Rows from block 4, named by matrix and row number. Rows with one number belong to one channel. Each number is 128 + 32 x the weight over its row's rms, rounded and kept within 0 to 255. All counts start at 0. After the name is the row's rms in percent of the matrix's.
# convs0: first 3x3 conv (model.blocks.4.convs.0.weight, 192x192x3x3), inputs 112-119, a 3x3 kernel for each
# convs1: second 3x3 conv (model.blocks.4.convs.1.weight, 192x192x3x3, transposed), outputs 112-119, a 3x3 kernel for each
convs0.157 101 [ 69  43  97 112 130 122 122 136 114  51  51  67  68  67  67 130 152 141 101 104 103 106 148 129  97 167 124 119 104 135 115 138 159 138 164 121 110  97 114 127 106 119 117 107 154 120  66 126  81 140 107 110 109 119 113  97  89 170 136 114 163 156 125 121  66 163 145 176 161 146 191 144]
convs1.157 093 [131 112  99 145 145 161 128 148 146  84  56 102 132 142 116 110 131 131 104 136 109 132 108 122 133 107 116 142  68 147 126 113 110 119 144 153 154  82 144 107  90 105 107 128 136 124 180 112 129 167  95 134 100 120 131  74 118 182 154 152 112  91 100 151  75 115 106 135 133 132 121 134]
convs0.158 103 [142  82 107 144 152 164  89  69  99 165 130 127  95 118 135 122 120 184 143 108 120 125 139  76 155 132  98 129 152 125  88  96  62 171 132 111 137  94  68 189 113  89 159 131 119 107 136 107  96 161 152 114 141 133  84 126 164 122  91 140  93 142 151  97 138  98  99 114  94 146 120 131]
convs1.158 094 [146 111 131 102 107 151 147 148 170  75  51  63 179 124  96 113 109 132 119 120 122 108 121  85 138 121 138 130 149 102 125 156 123 135 127 136 119 114 150 141 148 133 168 134 115 147 173 150 129 146  96 157 136 144 125  87 112 128 147 152 108  95 147 149 139 134 113 111 138 160 136 109]
convs0.159 098 [150 117 131 103 195 135 159 185 144 116 173 139 122 129 118  46 206 117 109 140 122  67 164 176 129 126  93 149 153 112 162 145 123 212 128  84 114 159 184  95 121 177  98  57 130  90 131 173 139 121 132 109 158 163 111 119  96 147 118 142 135 121 142 117 124 122 129 103 150 125 117 146]
convs1.159 108 [184 116 145 126 143 124  65 181 109 118 121 121 110 141 176  99 157 110 141 111 114 136 138 104 121 146  95 152 148  69 164 107  74 144 170 114 203 153 118 148  96 122 126 142 125 111  92 126 135 159 118 129 152  87 136 105 168 119 130 141 149 165 172 109 148  61 118 125  87 137 130 140]
convs0.160 101 [140 172 116 119 107  83  95 124 123 138 120 165 127 168 120 127 116 126 118  96 108  71 174 104 157   0  99 130 147 140 101 161 131 118  85 164 124 164 125 111  62 136 158 194 131 105 195 133 130 143 161 114 101 121 146 162 141 116 116 138 125  59 108 101  85 200  76 152 137  67  93 130]
convs1.160 098 [136 138 123 128 119  98 168  61 115 133 138 127  98 161 115 108 133 149 106  70  98 144 255 122  90   0 111 144 128 151 127 181 158 109  16 122 133 126 102 151 132 100  88 220 132 121 125 107 127  19 123 109  64 107 117 154 134 103  60 108 124 102 139 128 130 101 202 170 150  82 168 154]
convs0.161 097 [175 150 107 144 171 164 138 163 135 185 179 138 137 171 116 133 169 106 121 104 129 127 131 137 166 203 150 162 170 157 145 159 167 128 122 156 164 178 160 135 140  80 157 145 127 127 178 164  74 134 118 165 126 137 102  71  81 120 111 103 117  83 112 137 186  96 149 153 116 183 209  98]
convs1.161 098 [125  97 104 153 154 129 130 102  97 141  82  82 113 137 111 139 149 136 104  70 106 144  67 140 148 111 126 147 141  98 110  79  95 150  69 132 146  75  95 130 160 110 114  95 135 135 112 125 137 120 123 121  54 138 174 139  87 156 145 113 152 143 142 117  95 147 129 120 143  90 100 154]
convs0.162 103 [146 136 154  77 118 190 100 127 198 171 131 122 147 193 184  80 154 206 111  99 135 198 151  76 127 141 155 120 146 120 143 136 168 129 118 103  48 122 156  78 100 104  94  84  92  79 100 116 117 150 211 120 111 173 120 128  88  65 140  85 103 104 151 119 118 119 145 154  90 100 138 132]
convs1.162 098 [124 110  81  94 127 143  67  86 137 125 100 117 166 132 127 106 103  90 106 112 115 111 119 136 163 145 152 112 122 113 109 149 158  88  89 117 136 154 147 159 147 119 135 148 107 113 131 120  99 107 137 137 134 161 114 153 152 134 117 232 143 113 176 143 112 150 144 116 109 184 126 130]
convs0.163 095 [165 176 110 159 201 165 167 164 115 167  90 111 156 164 114  93 141 127 176 152 159 149 111  84  69  68  52 132 149 136 127 139 144 130 143 138 100  67 104 151 104 136 109  74 156  94 127 136  69  64  96 180 109  95 105 106 147  97  88 116  98 144 159 164 142 195 134  74 148 149 121 106]
convs1.163 095 [101  94  83 109  77  76 104 101  97 112 161 112 163 174 122 140 138 126 131 127 121 114 126 108 117 120 112 152  85  64 129  28 110  86  75 133 168 170 149 117 130 122 108 136 142 169 124 149 100  57 117 103  72  96 105 132 150 148 147 146 133 107  78 194 178 141 140 128 113  92  72 121]
convs0.164 102 [ 68  91  83 105  61 127 131 118 126 155 110 140 132 131 164 158 115 122 144 151 135 143 122 125 126 108 104 123 175 128 113 155 157 146 101 191 145 153 123 120 139 129  87 189  86 132 140 159 154 132 126 112 122 152 157 122 147 126  79 124  48  13  97 138  93 131 127 101  95  56 103 113]
convs1.164 116 [146 149 149 178 116 118 146 141 170 118 137 143 107 115 129 134 155 153 127 129 151 119 134 124 121  99  89 115 157 141 125  86 107 121  96 129 110 155 138 116 168 141 151  99  76 128 109 122 128 112 108 109  99 151 153 152 196 185 112 166 161  15 137 157 129 134 135 127 114 174 163 117]
convs0.165 105 [127 123 198 151 114 174 131 150 179 112 165 170 124 155 169  90 145 171  94 136 146  89  95 164 132 134 124 142 138 113 142 100  60 167 117  88 167 142 145 157 124 114 146 148 162  96 135 139 104 158 130 108 112 179 127 140  86 192 181  78 101 159 140 124 138 104 167  98 100 154 102 108]
convs1.165 109 [110  83 123 133 107 106 175  94  81 107 124 162 129 118 144 114 152 149 128  99 115 138 143 114 134 107 137 143 138 140 151 158 138 127 132 140 131 101 109 146 112 113 122 128 112 109 118 154 144 157 138 132 137 130 113 125 173 168 116  74 162 104  90  94 122 138 137 149  85 140 179 117]
convs0.166 099 [146 116 138 134  84 146 172 133 120 113 134 123 158 173 118 215 204 138 141 162 126 140 116 113 155 113 110 123  90 105 132  95 122 121 107 110 131  58 112 181 137 168 148 143 132 113 165 102 159 127 111 124 147  85 144 128 127 133 132 123 124 201 116  76 133 163 123 159 159  66 202 113]
convs1.166 111 [147 110 100 106 113 126  98 110 106  87 147 126 125 174 106 113 135  93 157 140 115 146 148 102 101 123  96 176 118  94 127 135 124 115 141 132 168  58 135 109  98 123 128 177 143 140 114 129 136 134 120 108 114 106 127 118 105 157 128 109 152 100  81 135 112 150 106 114 123 118 123 134]
convs0.167 096 [151 198 153 134 189 162 127 198 142 139 255 156 100 113 160  85  77 105 101 113 132  93  97 163 181 229 141 104 129 111 139  97 108 162 182 149 163 154 184 131 135 150 141 179 151 137 140 202 152 173 147  88  80  87 116 152  78 248 211 155 148  90  80  49  91 138 121 173 128 140 136 118]
convs1.167 088 [124 118 131 131 116 149 149 124 123  92 133 116  75 153 126  65 129 119 131 109 145 139 123  84 133 124 107 119 122 135 120 102  87  96 116 131 134  64 119 107 101 119 125 128 124 126 124 102 113 146 138  85  88 105 155 187 112 183  82 105 125 100 145 116 109  93 120 103 105 136 167 134]
convs0.168 103 [129 191 144 116 139 177 147 159 140  74  85 121 105  82 125 177 131  93 161 125 104 145 126 146 120 145 142  94 134 101  89 133 128  83 119 136 121 186 157 157 144 172 133 149 151 124 121 137 123 102 109 102 166 117 105 141 193 107 117 145 146 118  99  90 139 151 107 182 130  90 170 152]
convs1.168 091 [145 129 138 125 130 129  84 166 119 147 149 151 179 139 104 104 129 123 134 141 146 158 144 168 130 126 134 153  89 123 128 104 163  97 133 184 155 200 165 125 102 123 144 109 128 153 106 119 139 173 140  82 139 168 147 138 140 139 126 124  79 101 145 104 134 145  92 105 172 132  80 134]
convs0.169 102 [107 130 126 114 166  69 126 122  23 140 131 103 153 170 119 157 204 155  98 117 129 134 176 120 133 138 132 126  97 108 120  87 123 100  79  92  80 140  29 100 134  54  80 115  60  64 167 114 127 133  95 140 146 119 117 148 176 118 141 144 114 134 138 113 165 110  74 143  99 127 163  63]
convs1.169 097 [149 157 164 129 108 127  41  83 128 105  98 119 123 126 134 110 104 140 114 138 133 103 147 141 102 153 129 123 122  88  98 121 117  80 109 140 176 143 114 148 105  97 138 156 138 134 117 128 140 118  95 109 106 124 125 140 121 147 131 147 100  82 152 137 158 136 135 154 130 101 116 142]
convs0.170 100 [151  80 117 126 163 163 158 140 105 132 176 149 110 130  80  68 199  89 144 113 135 122  83 152  83 217 140 125  98  95 123 157 131 119 159 147 114 223 125 129 249 148 177 240 101 118 144 143 110 230  87  90 174  96 193 133 157 132 173 114 121 141 147  95 135  92  89 136 105 121 180 116]
convs1.170 102 [137  99  76 146 134 144 148 130 133 161  68 120 125 115 133 115  61 145 104  39 111 151 134 129 125 102 166 140  77 157 153 107 168 141 105 105 106  94 119 154 103  84 143 144 150 111  46 142 119  88 105 115 100 180 142 164 182 145 135 143  84  57 112 111  79 137 105 105 114 136 106 140]
convs0.171 097 [113 163 149 137 159 121  75  94 105  83 149 122 143 144 136  80 125 121 158 131 172  75 113 106 130  86  99 132  80 141 120 127 120  98  90  97 108 130  67 140 136 131  64 144 111 135 178 129 121  74 118 140 171  95  72 215 168 132 115 121 182  71 156 131 138 124  88  96 104 116 124 158]
convs1.171 107 [139 139 122 152  90  99 137 135 141 103 118 118 138  94 144 127 118 149 192 117 148 155 146 140 145 135 107 115 108 138 121 146 156  97 133 136 132 175 166 150  98 112 124 142 113 154 102 102 129 127 124 123 135 101 120 171  35 163 187 101 127 139 140 145 153 138  89 133 136  96 139 151]
convs0.172 099 [168 182 160 108 153  89 113 170 143 144 196 166 102  76 151 115 165 167  73  94 126 113 107 107 132 161 128 157 144 129 122 120 124 114 145 146 149 191 145  86 143 139  77 163 109 155 187 167 131 132 159 121 102 152 112 152 109 127 167 128 152 100  99 136 184 115 104 147 150  68 166 122]
convs1.172 100 [100  74 119 105  87 140 100  96 110 117 150 155 136 148 116  63 142 107 120  86 166 128 121 112 134 139 127 142 109 133 147 100 143 149 129 125 141 101 153 129 126 151 140 151 159 113 111 101 122 130 149 101  99 117 122 138 112 104 112 116 112 105 166 110 133 138 122 126 183 121  71 126]
convs0.173 100 [119   4  73 127 142  93 104 182 117 147  98 143 102 152 113 123 199 122 110 110 117 160  51 102 130 255 148 141 131 133  88  66 101 119 157 135 124  89 112 122 126 124 129 248 100 103  85  68 166 149  86 116   6  73 163 134 111 104 152 104 140  78 145 129  54 140  97  99 127 124  91 154]
convs1.173 104 [124  90 110  96 101  55 118 127 142 152 127  97 134  96  98 164 101 135 142 101 137 148 172 133  57  39 141 124  85 139 129 173 104 126 118 113 128 116 130 141  83 135  94 203 128 183 255 165 139 155 115 173 186 116 126 112 110 145 136 157 113 111 109 132 134 153 120 148 170 124 233 128]
convs0.174 104 [123 172 107  97 107  92 143 111 130 129 121 149 121 126 135 140 108 117 125 114 129 131  93 160 111 105 142 118 120 152 128  96 162 148 118 183  80 215  96 143 129 124 164  63 100 138 105 169 128 109 113  95 138 110 101  88 128 123  78 155 126 140 153 104  75 113  81 104 149  84 139 104]
convs1.174 099 [126 127  95 146 138 126 150  98 124 128 121 127 148 143 130 138 129 142 127 104 142 126 136 134 133 154 123 118  57 157 113 114 111  93 139 115 132 195 118 125 147 144 125 125 166 107 116 120 129 122 130 144 156 124 123 200 122 152 120 123 114 125 144 153  72 142 139 111 167 116 146 138]
convs0.175 096 [120 109 102 168 231 158  95 187 169 192 138 150 161 156 140 117 124 131 155 141 149  64 108 153  95 147 133 157 192 135 117 133 111  83 124 115 200 140 178 129  91 124 156 109 112 124  66 107 136 125 127  96  89 107 165 144 107 116 152 159 171  88 121 126 146 109 108  86  82  93  70 103]
convs1.175 091 [ 82 129 129 128  85  81  98 183 153  95  88 143  61  78 111 108  84  88  85  87 141  76  75  84 146 128 126 103 105 135 109  91 116 101 153 136  88 137 157  94  98 122 133  64 144  99 100 115  74  69  70 125 144 116 113 182 109 115 132 107 184 141 115 133 169 134 125 140 126 167 100 132]
convs0.176 100 [122  73  92 144 255 102 154  60 195 136 130  79 123 125 175 103 182  91  91  84  89 141 138 136  94  57  83 143 127 135 116 121 129 157 113 124  91  53  99  85 128  69  96  84  59 121  95 121 127 140 139 120  96  82 121 133 139 181 114 150 134 141  85 127  84 110 128 153 123 115 129 117]
convs1.176 112 [146 120 103 116  74 117  97  73 118  75 116 102 168 109 114 146 149 128 160 164 157  86 114 100 106 141 103 150 126 157 146 108 116 125 144 115 139 183 146 150 120 143  94 157 109 171  93 106  95 122 107 130 141 122 124 108  86 210 146 108 126 128 117  99 118 143 139  99 111  99 104  99]
convs0.177 096 [133 162 129 132 143 181 110  69 105 146 135 121 138 118 111 129 129 117 135  74 122  81 173 117 117 128 149 152 125 154 149 143  99 134 105 134  90  72 150 125 126 168  82 100 112 103  35 114  63  89  72 162 118 171 215 143 128 124 118 144 125  49 121 102  96 102 129 123 101 163 137 142]
convs1.177 088 [120 127 115 111 108 140 160 117 160 148 117 111 111 118  91 155 141 155 142 155 144  98 123 117 171 169 151 121  91  89 131  89  49 161  90 104 120 117 118 125 141  88 142 169 154 104 138 128  31  55  74 141 133 154 110 111 140 120 155 138 113  81 126  78 125 130 121  84 126 108  80 103]
convs0.178 095 [136 137 142 160 208 195 123  66 146 138 149 189 120 103 136 116  80  66 126 122 146  95  86 120 148 133 172 113  73 111  96 130 121 128 109 102 153 166 142 132 103 128 177  98 143 120  70  82 158 103 158 154  26 101 169 126  98 153 167 148 124 156 113 180 133 209 134  98 172 157 143 197]
convs1.178 091 [104 126 139 114 117 112 121 107 110 126 137 122 108  68 117 143 147 162 162 124 166 109  95 130 158 151 139 151  87 109 138  96 148 170 153 122 115 104 116 148 191 146 163 109 151 153 121 157 142 174 117 142 127 139 159 134 148 125 101 129 112  92  87 140  56 107 193 169 115 157 136 110]
convs0.179 099 [170 133 134 109  83 130 160 116 100 113 119 151 166 152 134  80  77  53 140 145 136 182  90 138  31  24  12 143 100  95  91  82  97  80  77 125 138 104  99  98 106 130  81  71  89 197  57 133  48 116  39  38  58  85 136  88  99 114  79  97 133 109 140 121 101 129  97 139 108 169 114 110]
convs1.179 087 [109 148 134 100  92  96  90 115 118 127 127 126 209 213 179 135 146 138 114  90 109 161 180 155 149 122 109 119 140 129  90 127 107 126 114  96 125 147 110 114 103 101  91 122 120 117  91 100  82  80 101 141 153 125 102 103 108 132 130 107  98 119 120 110 137 124 171 169 149 141 170 159]